Weights of a small audio frame classifier.
Model: 1.91M parameters, log mel input, arch quartznet, norm groupnorm, widths [128, 192, 288, 432].
Training: 10500 steps, batches of 256, held-out accuracy 98%.
Data: trained on tunes sung on syllables by a formant synthesiser, 39062 training examples, 68.8 epochs.
Rows from block 7 of a small audio frame classifier, named by matrix and row number. Rows with one number belong to one channel. Each number is 128 + 24 x the weight over its row's rms, rounded and kept within 0 to 255. All counts start at 0.
After each channel's rows are labels from the 100 clips, of 14848, where the channel reaches its highest value: "lies over" is the class under the peak. Only what is clearly more common there than usual is listed. The data: tunes sung on syllables by a formant synthesiser. In brackets: how many of the 100, against the usual share in percent.
# convs1: first pointwise conv (model.blocks.7.convs.1.weight, 288x288x1), inputs 96-191
# convs3: second pointwise conv (model.blocks.7.convs.3.weight, 288x288x1, transposed), outputs 96-191

convs1.7 [136 153 139 118 117 148 101 158 158 147 142 136 159 122 145 138 123 154 134 122 111 133 175 161 114  86 135 129 148 142 151 148  84 149  93 113 142 139 105 111 165 135 112 135 139 146  91 135 130 155 135 148 119 141 118 124 148  84 114 118 128 110 136 109 166 116 125 134 117 162 134 142 124 137 168  76 142 110 154 130  71  99 122 112  91 102  83 127 111 124 158 129 125 148 142  95]
convs3.7 [147 135 105  93 129 152 151 116 111 140 133 115  87  87 138 116  98 144  95 117 175 109 123 113 121 148 142 140  97 106  87 111 143 110 162 111 116  67 144 143 135 175 150 171 115 135 168 113  98 134 164 127 114 143 156 136  82 152 124 130 112 125 128 152 137 127 114 106 137 156 118 157  91 124 127 142 107  82 123 145 134 146 157 114 127 114 117 134 127 129 140  94 108  91 159  51]
lies over: /u/ (33 vs 11.6)

convs1.280 [ 85 125 103 151 153 124  97 121 147 146 124 152 214 158 114  87 127 139 135 137 163  89  99 118  81  84 113 125 155 180 134 148 129 148 110 139 148 109  68 158 133 100 109  97 107 115 135 130 110 149 107  91 153 179 153 123 118 104 135  93 150 125  94 139 120 142 137 115 145  97 131 134 128 162 118  95 118 124 139  95 192 130 179 149 140 107 135 108 132 168 145 134 134 153 144 117]
convs3.280 [117 106 146 132 130 106  91 132 145  60 125  87  62 160 152 102 139 125 136 122 125 136 148 183 145 158 136 168 143 122 129 110 113 135 152 101 103  90 123 166 125 111 128 114 153 123 156 154 155 121 132 167 140 108 123 139 116 157 145 137 147 101 145 174 100 136 104 162 115  93 119 125 123 133 129 124 157 116 141 162 134 157  77 120 164 154 139 137 155 165 112 127 129 141 125  79]
lies over: /u/ (61 vs 11.6)

convs1.75 [107 105 110 104 135 108 137 138 125  90  92 107 113  96 179 129 153 132 134 160  91 169 162 146 121 159 114 146 113 115 150  93 148 158 178 170  97 123 131 178 135 131 151 142 138 101 138 150 126  86  78  96 127 162 106 113 137 123 120 136 114 131 102 131 138 142 136  90 130 106 172 137 140  94 130  80 130 115 162  94 134 132 113 143 116 177  98 177 162 112 113 121 158 119 140 146]
convs3.75 [146 122  63 134 121 123 105 151 137 176 123 138 110 118 142 206 132 101 129 166 149  68 120 142 143 153 142 123 138 149 116 136 100 132 125  89 151 142 117 149 130 132 181 160  74 118 108 133 158  90 125 127 164 127 141 123 135  96  91 146 122 151 161 138 146 127 123 123 125 126 144 115 124 122 119 136 154 111 131 123 126 134 121 122 183 119 163 150 120 114 155 146 135  77  96 151]
lies over: /i/ (30 vs 12)

convs1.269 [130 149 182 117 111 124 124  81 138 105 153 167 138 134  99 118 127 117  74 136 128 136 181 143 105 104 140 171 138  90 131 150  97 160 150 121 126 124  86 104 125 131 165 165 115 140 142 115 136 155 113 173 123 145 146 116 123 148 126 114 110  96  95 150 121 101 188 148 138 155 156 118 121  93 116 122 136  89 129  94 142 131 120 153  98 110 171 107 109 123 149 130 145 146 162  97]
convs3.269 [ 83 135 139 130 130 147 132 150 132 117 148 126 137  92 105 139 154 113 142 122 151 157 120 139 125 118 151 125  95 100 135 146 101 118  87 137 122 107 133 122 110 130  74 103 120 129  72 136 150 112 136 149 115 139 138 119 138  90 161 144 142  92 165 138 134 162 140 116 157 130 122 125  94 138 134 129 138 125 154 123 140 101 140 147 113 129 121  86 123 126 128 133 144  84 113 100]
lies over: /e/ (44 vs 11.3)

convs1.70 [127 146 132 154 115 111 138 156 124 148 119 125 120 147 132 123 135 135 114 105 106  84 136  98 134  93 127 119 170 138 125 165  93 150 141 136  84 113 153 158  82 122 144 100 151 138  89 161 151 128  99 133 122 137 149 106 175 142 105 163  98 166 117 127 121 133 134 138 138 103 119 124 132 142 108 170  93 127 141 117 122 169 141 138 133 157 100 156 127 142 136 140 152 122 118 127]
convs3.70 [119 104 145 142 102 194  92 115 139 125 137  95 131 154 114  33 141 127 148 115 165 137 135  83 156 142 140 146 100 101  73 174  54 128 137 119 121 151 174 121 114 121 116 119 127 111 113 107 131 117  92 133 132 118 111 140 132  85  97 157 144 121 166 117 115 141 136 130 145 110 156 131 134 121 138 117 116  98 124 111 134 117 149 140 108 139 106 102 156 108 127 130 153  91  86 134]
lies over: /e/ (41 vs 11.3)

convs1.80 [157 135 129 123 131  54 161 117 145 106  99 144 141 143 118 141 129 150 139 121 121 129 132 142 146 119  98 123 136 133 126 152 130 144 160 103 137  99 112 117 168 167 177 203 108 119 136 140 131 126  89 127 101 145 117 115  95 139  88 111 136 148 143 112 142 115 112 134 157 124 159 131 166 133 139 141 144 124 135 123 127 127 123 113 112 136 127 131 114 131 136 124 117 133 137 114]
convs3.80 [ 99 121 170 133 142 211 137  51 126 132 118 123 136  77 127 117 138 116 121 152 118 130 136 102 120 131 159 110 131 167 115 129 135  97 142 115 168 156 103 135 141 137 137 139 143 131 134  97 129 133 143 116 108 102 124 131 127 120 104  92 116  96 147 133  87 116  91 124 130  99 145 112 150 116 131 121 118 142 154 131 121 150 106 125 143 159 142 106 169 176 149 158 168 141 157 137]
lies over: /e/ (48 vs 11.3); /o/ (29 vs 11.3)

convs1.95 [143 190 137 142 162 148  85  94 126 159 129 159 138  67 146  92 140 152 146 135 109 115 162 176 125  95 158 120 136 152 133 140  99 120 123 111 148 143 159 100 107 108 108 149 173 164 129 131 136 120 146 137 115 130 106 132 136 116 111  87  89 130  96 160 132 164 142 137 152 126 149 124 125 134 124 165 115 164 132 167 162 117 108 110 136 146 126  95 140 113 119 102 153 132 134  93]
convs3.95 [106 146 145 119 125 158 119  90 148  91 115 129 141 157  91 157 124  96  98 100 103 125 110 111 114  89 136 164 102 161 151 100  84 147 120 143 113 137 125 117 107 117 143 119 169 167 135  95 120 167 101 134 109 100 124 112 114 110 111 132 156 143 142 142 134 125 140 103 110 125 107 109 134 126 118 126 160 133 163 134 128 117 144 138 159 123 159 119 101 168 143 181 162 158 122  89]
lies over: /e/ (46 vs 11.3)